config.yaml
model: "sound classifier"
dataset: "synthesised sound scenes: up to three everyday sounds over a background"
train_examples: 26041
gain_aug_db: 6
time_shift_ms: 50
n_mels: 64
hop_length: 320
input: "log_mel"
spec_augment: true
win_length: 512
targets: ["first sound", "number of sounds"]
num_classes: [38, 3]
arch: "vit"
norm: "rmsnorm"
norm_position: "pre"
activation: "swiglu"
mlp_ratio: 2.67
head_dim: 64
fused_qkv: true
bias: "all"
qk_norm: false
parallel_block: false
inner_norm: false
patch_size: [16, 8]
layers: 8
width: 320
positions: "relative_bias"
pooling: "mean"
label_smoothing: 0.05
loss: "cross_entropy"
init: "trunc_normal_002"
residual_init: "scaled_by_depth"
optimizer: "adamw"
lr: 0.0018
beta1: 0.9
beta2: 0.98
eps: 1e-10
gradient_centralization: true
ema_decay: 0.995
steps: 15200
batch_size: 256
epochs: 149.4
lr_schedule: "cosine"
final_lr_fraction: 0.05
warmup_steps: 450
weight_decay: 0.2
Rows from block 2, named by matrix and row number. Rows with one number belong to one attention dimension. Each number is 128 + 24 x the weight over its row's rms, rounded and kept within 0 to 255. All counts start at 0. Numbers have three digits each. After the name is the row's rms in percent of the matrix's.
# q: attention query, key and value (stacked) (model.blocks.2.attn.qkv.weight, 960x320, the q third), inputs 160-319
# k: attention query, key and value (stacked) (model.blocks.2.attn.qkv.weight, 960x320, the k third), inputs 160-319
q.121 060:096125118084152135141144155156145142129109129137089112130183146107142095092127153137080139132139134111142129124153145204081123148125114135126137090142118127141098135174126124126094171074120173125152146118154085119113122155115137099086088124151096094119118108137158094112131124076132142125127084148116109142145122121140083141124141165096151157121104107125123119123146143092153117158136119135177109140138131135152177121131143150136146136111129081121131124117138117129095108096142115
q.122 071:122106145122137128125111112127139124064120121128112194145131119102103111125148109103124151121086171144104120161076166142105099120133101098169100141152138110095131142137126118075116124159114123108138100123163159137124142108119115147164132139095098136143130100149105131104150130159106136136107104100121111130143173088120088135157130103137108124130173157120157077162134149146131135115133151155151131114138131123136157143104157100171154143136142116117133127118133139146146143107167125
q.123 074:106169109135108132080133100114088087143119120099132133101125140137132148180123129132132161162161148144111119152162102133129116123112163130078151130139135093104152107146147154129155120134130111148107132123120130100080136108136115119147114131120139174139145138113101155132109139119164096131141121129109153126127122119139087110121169083126160149131157166147126188112142164143123143109133116109108154152120130131117143109113144172174090124123143136139129132098102113128162167129175122
q.124 061:151146139130102111132129115131081131186115144098118113137116116138121165130125147106146117136138075149144123096150139110123142123138159126115105113108084107187119125096095124108143128122140096125074186137091094121187101088110138141119096151149137093103093156094179091142140166123102169126146149155098153138122131150140164094146114148132149162126115065122106133105155085157127134123114141114109158120144132131132135139148106116122094162126110104129137126155071127082151112144097150
q.125 146:083111127153073122133121152128123130141130207123134146132138137128123110104120204123115154119123147114138101130146108121107131104135109167142149107118127137097144141096139115145108136114126149134166119149124153158104104120119144125122148120132130185122119091136117149119125131114116146107107150118132058085064118121080151059135126104124169115115121141128095138073163154132113094115114148127121099129160135138092116133145140141142085157161093134116140149116123124104147149120144174
q.126 062:105098144044133111107138153179111148184153136125120133107133136136110125092134126154114122145077122117139120087124119163109169136152071123152129101139132172152116097154154122099125158099108154150124131141133118137125103111131138095083115113168132116132163166126193123097108123101098145133137083124148125143146091100126118145086146112131165130139063074151122126119109135120171136156117124128171098126142119161156116151179112126100128106108107101120146131125159132125113113095144150
q.127 065:112105119115122125140120127104141120094126122142106151127123154121113098096132108140137125142053164140133118129102119120106097148135060124180147158160137126128138156150116115105096122134116087123180078088107115161106106139104105128146134161099098119142142092172147118146118104117124163113122124098190140161120118107094075144140138099113134139121095179098114099152086140126141128166140150185146106140142105112105151120124130097095161094149118144131159140168149154124155146121154131
q.128 112:096100100117111136126160140139152142158114144111115138149118126155129192124177122117161098114123150157131121168117198111118117125147153118146135135095130111118153132137118170151173153132143133132146099091152133132108086144137103091121117151144145132143076134138150089110126121180140119093106121155131104144134153133102124131128062140093120114107131118133098161140128107149119144141119182081121111124090126143136131111139134105106102107149079151127103136129077078140125088125102131
q.129 100:140130169113129126140114140131088113105130110126147134119116125115089083124107103144119139152111123120172111110125114147137144140118101157135155098117146160136085159150130108133091132126140106134130115121083091159119144134104119149107111146090122135120134154149130153145117133114134164160140123103150143161149114149136114156140189110161111180173142180137111122140092140118167121132113055166124163138129114118135137146122127166147092108138185124096152086138183177101104165090118139
q.130 114:126124096122118116140157119122183163170122156135122144104106122114135157178161157129143118123149159140154126152102195102101118104135113126137145154116111104107150121113126139144155144131111126123131104085158161131126127096137083108159146143131122149139085093099132097135148136180127140114099135164130078140149166143100110100127109121094134125082142107125101132126130138140126129117125143081107122124106154145120140105130134096142116136155082140135117170131103071175134106121115131
q.131 109:123126167093111122124120173119112114087149128122121122128137140115069092090106124137143146152101115124154107094130113143136135151130122151157150111110156149127104143126134131141080116145167112113138116135075097177126098153121132157118113158087129137111124167154141154141110127109133119138174132075147144133138109118136127153106180142163147166183133166142138122150080136117142129152097088161129173173130122097150128144109123175129096103130179111100144080126190167087123155096122156
q.132 090:121149111104128152093133108105108094102133110122131166102148164129162117135101145122098102078121143110080112125117084122087126117117134152146076109166119180172113151085138115125157099107127110143070118176128131144112140094160095188128129120120085122131119090091115119144107119071143159143154113094135120175123156145155100114123157117163117108119129107119122080129124136109110135089134100150146126121155124164119147114116113133129152120088144177128115148120153191138104170141179125
q.133 094:072124125056104137101149149127120113099127110068120134148140164146149127106124111097172111108106109136086151158164101113143128151128149133139075131094131177135132122099162145137156123134171112155116094168107114145118090188137156132137102138105126096095135130147164138090115101114148085116174129102139140138098100095148158141099107187153138106136134135152140149142127117131106135141131178122144126135116086132140121131099130126091138107118126150140107120116104138086118096160155122
q.134 098:155135106128108140129161126137200180179127121137145127122099120132123155159168138178127116114122154166157100138111174113108128107130102147132174134109124137151165111129124114137165153134101100132093113097181136132127142072142093101125169140137125158153085112072143099145126149153129163108090147148140114147137143167100097129124130096119106150116163117126091134136100119126120139092118094148082140120103161152141123088112141102161097099153112136113137140146119104202096114122108117
q.135 099:100107116120111149096128149138105093118128135106132125169176151166147166071151109094160128095107122129071133144143131129139111155126167115140085115110151126100136117119137170136155126136161150125154118151132113121100086180152172107131111154141155105119138158164143121099098104157158077086139130129130132118100129098131157155114073174123116087127112117130144135143129099144099114164132198100142098142133118133143111121124119124096134093117105140144117121107087113074131100152131128
q.136 082:167085139150116105108093099131125131122143140128113087155129124137167157104124151099118079124099087139066105162148108121151099112167143118128155127113146121125141096105125116109156117117115127156123178148153150106091124120134170118088121108149185098133115156114181130125127151149113098129123121100113164111102132114127143140171099114144090115129109114072168159101174089145096112143156153156149099099137162105116092143147134148056121147116094111149163149101131096116158104112115128
q.137 120:128125107134136117131143090123096133183104116125159177097114096135170138181141105109119144104157132118130145166118172130118159121095124139118098117112126139098102167147127118132149149101136114153108105121140141107130189116120117121148136124152091141111146087136097101100150120145132178141086139180114049138133158143149135122141101117093092105053134126129094137148143127127167111104161142099122110090120121179115129143142122095169144146150101173137120155160103118122106134167124092
q.138 120:130137154105126107111145141116113152136142088125160158109110103127086091146115077154110129137120126129149129111111117134142166149101101176156138104102151179140107186152170121152109137123146096140116087114097092141127155107122123145132139147095105164111125132126119155137116141137138176144128150119149125158140121130141124169127156117166121161158145184131103136167079114124170112119117081154107161120103108127126135145115147148181100099150174140102128084161181180122082152118138125
q.139 094:106136116067119154092135119126132130113120111107125180103124172136154140132128130133120088096101155125109096124123092127093120113123136157145091121134103197179138135094152109132177106104140083158070110175115131155096133092166086169109135135122112113120109105091151126151107109074146144140138107089133122185127151146145095115128149113174103140127154111125101115135117140118121162084134102149133148125129141166148156119106111145107120109113134180118124139115151168152102145132145132
k.121 057:146120136090140133144131113168095160162171132114105139141147108097154138112138141166148108165118129100119132139152130107152121105121113106105169136135114134094135096134093142086128174112135147160137122149138169082125180134116144127077062118185078122162119115122146086123111117097142130134084118208133123126159078172078126121139160127118119114112101135163127122127128130111130141112151117146103112125136081102144085153062128145129115141096155152137147143074138115149138132113162109
k.122 073:151098129121181123133145141113191125093118121141092107123120085112059119108098125101125111168139132125131164114145104087156122131136120118112124144148123073123151107152142112150112081145148137156115154083132144153196134126093116191151100129082114132115121107143162112097159149128144158137114164120130096170147153133135108132143130110117149135124148119145139178138117134132097166102097127097148172111102195092132103156109134103120170146140128115130079120161134133129166142105121123
k.123 069:146149098098071114123051120134146133089089127130131135123139162119119131121161118130086137132130117143124136133154121157146151122167146138119076150110137124152121139156131104153123124137155105093140160120119077107128145101143131142153145138087160139140121156104146165117134137161161079133156141068118120154117095085130074132124122100150127204128093151111126100120139141120152123147155128113109118153182130117123166118175132132183134123131121095127161133133131164136098150150133119
k.124 058:143180152107129133108155119138069104148100130151130109156181179146144146138155141125164141098101118113105100103137161141119098124174158161133121106119103106121175141100103115077123118150125083093126102155119104114107085134154129123144139111084140112159103141132106151128133142145117059139164118111111151124114140098112108121167120136144124103136134116138129128118144125156136162146114148161127100084169124156125126068166130066159108122132139144118161139103104109148156111142130144
k.125 173:074098133139129108150136154150085094125124178139147101097144141105121106087100169128124136149147161104151138138143127142109094093142120099124156112122104108122138108116140102136107148147085173136158108105108143166120116161087122103129134088159115176152125124170139155105148101094103148110095096123148100094109119168113101080158149092142155078134122144156096136082163165125133173130136116100135105113142114125096132118175128123109089163129098127110148138108118114124167153097089183
k.126 063:120085151134155127138145113145099153132155125103102184093112131122178150129128133114126101138103142123100100152106117144138155102165110134128149140086114119137121134117109147114147180108111130157123162179114166130067152156126100108077043117196162104161139074157127087134106144078103124165123071119150139132157156144157110126142140149092112145133137136155121142121136130119109128103133127131151092124095132119128148139099123085062111124093130142126137134092128109112112151122117130
k.127 063:113104148172132142149084127093149136089148122115113160108093100122116117129106131123098103112061144154180127184092164086096121131139058126134152123082106127125139119138067114154136142196093156160112115113101140112142150118133109109130092145161166158141102089158116125128133135105109209102114108151132132095143154168110136136114155121084109130125174160133131083129112127125154131087117103153126142128116135106124096119089121086068145119140105131134133128163094171146075172122112114
k.128 105:124128101075108143140126140132171098117114126146121166104105129174146140177114098116140164135125114145134151110115129125148105163116141142125100129142159092118150145166124115126113106126136147148159131108113084162153124133091092121166125111123151134097142137154164101127142105121140163162118148125142143167121120115154087127087136115107069117115104100108118161135124153117136115116134106116140125109115133140102160119186132131141169145109116170129080125154137153107128152145082087
k.129 095:132138125147178134147179160151138159130141107114135108137117142117137132092136128140125107118157160142147096120112111127124125136133134137107168099115097175149080085100143159133133116149101133102121135139135104120133134161160113103099125154119118109121125117110105176171092166127120125118153116123105137112113129147112180160141134130153133146160113133162103130133090104131126112167099112152122136115108182146176124145099120134117131089122131110095129109138144085127101103115148178
k.130 111:138133148090124127129087106092172129124113136165117173122097088142138138174119133127135152136110131168129155091115129086109088142109124135146098137149155091153181153156127087136110132135144114117156121086100114116155138100089117125153115074145147134138127132138148081117149111117151163147094132148156128143125119109127093118121110150119088103103123093099132123125151149137113150107134127168129134101117088117088168133132130123120147149099115163149098145160140167150131154145104087
k.131 105:136130116140178160152162161159151148129148108112115112153135172119121129060165124127115108098131157135161106118099106125114153141145129120096155121124095179136077074095124171139154131138116163118116126141131117108146099155173098114110122170129119112110127127130122173145110144126118135112168120118116132101130141147118180152114143129147142127161108143167115130136071106118131128122075104136132145126114191146182112134106120144135147090128119110088131106127127104135112119117126162
k.132 084:129108137170127117113091120141089180140153137120144128139144127083140112113112124181126095118110120129108115166119128106143173107114099152186141112106095145124100139113123101121186157119130107108135125129142133132063108112156155139106129150120152139146071098104181126104109121159140134107140142079138113114141094167089149138136137133163159158115125157090121083106111108153131115148127147154106093143130117099128133102121133113108133111135150144140157144124161146172170118116151130
k.133 090:115149084139099159116099151158094117142129135066138131117145180149131117121143100129124178115098133126150119202110102148149154147137103138132104135101115123069108120120104129116179134097116166161129134147131107159077106147129128128153121187088145110096124128138158160109118103168137138111158153081136137095136101139146140127088158113109135138127132167137127142120103129113157089098135124073125096137144150136117123099177135116169166115148128136128140122101089141116137151136103126
k.134 090:160114097143133132151142115115173134126114129178112134100089127137135141165108126158115126121135115195145134115101148102111075140118114135168116113146166089182150150167122086126086135154118122094154115061128097153128138098104098122158129070102138142145127128111159092135129151137158129155108120139128120172143102130118089144122128107142100142116119080067109084120129136138097140145126144156107115094131098130091160105141119102149149128110122143131105134166158166148141139130137103
k.135 091:118123103103099140127127155149127086115126122099125134123153165161119116115128092113155163122109088088125135167119132159167174147140150119110103147127124119070107129132116143125148104100125166178127125143131114172109103160128129145155135169120142138097146131157155133112150087143107139132146149109126145147132145126154115128083150102095123136136118150123143157137119136111154092097146118053147119152129132118122113110198131134154152134148127131120113102099096138091147142133090104
k.136 092:139087126119110132152142106162067119147113121099137106134149143141153097118123125104111143102148064072108127127166135184151143104159164112101094123161127151136105109105145128099091122083132110106121159163163168147096124153107171142105180115169105129126206111087132153146138108114108107162123130112097173180112118110137097126110140102141143146120132085112146144128167115118097131117145148074144096126155096135131106142150102129154138145165112103149136128077130127117158099149146095
k.137 140:095171154099113083092102128074130120119119146156150170101094063132140169161089135144165136155111155143113151125120149106110088147079126132150136099113140099129176179160134097134122124153127110144146111094088109139137181111102129101129110095130140124140092138154120111115121136151132156130076111156132125122118141121104124123164095131121107116121125121130110145119148134177149111151176149165104143113096103119082157131137141105083107135101122151141118131178126136112110130148121132
k.138 115:137156099155158134128160151137141154120134108115133121106101138126123171113133121150116117104132183169162117135098132110102106157114122132136151087091119147134112124127139143125136131185110133103100128133135106140136144140171094104115121157089125099123090133116104164161076186150139107112148107121094126096132126145117174166140121122136130140154133128149107127132069101153126107164101133147094146103097175147154126130102124095125158090121135108101124108170127104111078097139159172
k.139 088:153099116141134135123113135149119189141154129122132122123137144113156115131114128184106115120106121158129118174121121105137168119121082169162132091120112136161106123133130075111171148114107141124134131124158116156057119114149119122126122133108164126122087106113191105118113132147146155109141151096147121149147074161110130146121147117160124178114115147081108075099106125141121107164124148167110067130117125119118159082147131100121154102115154160133147146132155159182171126130153126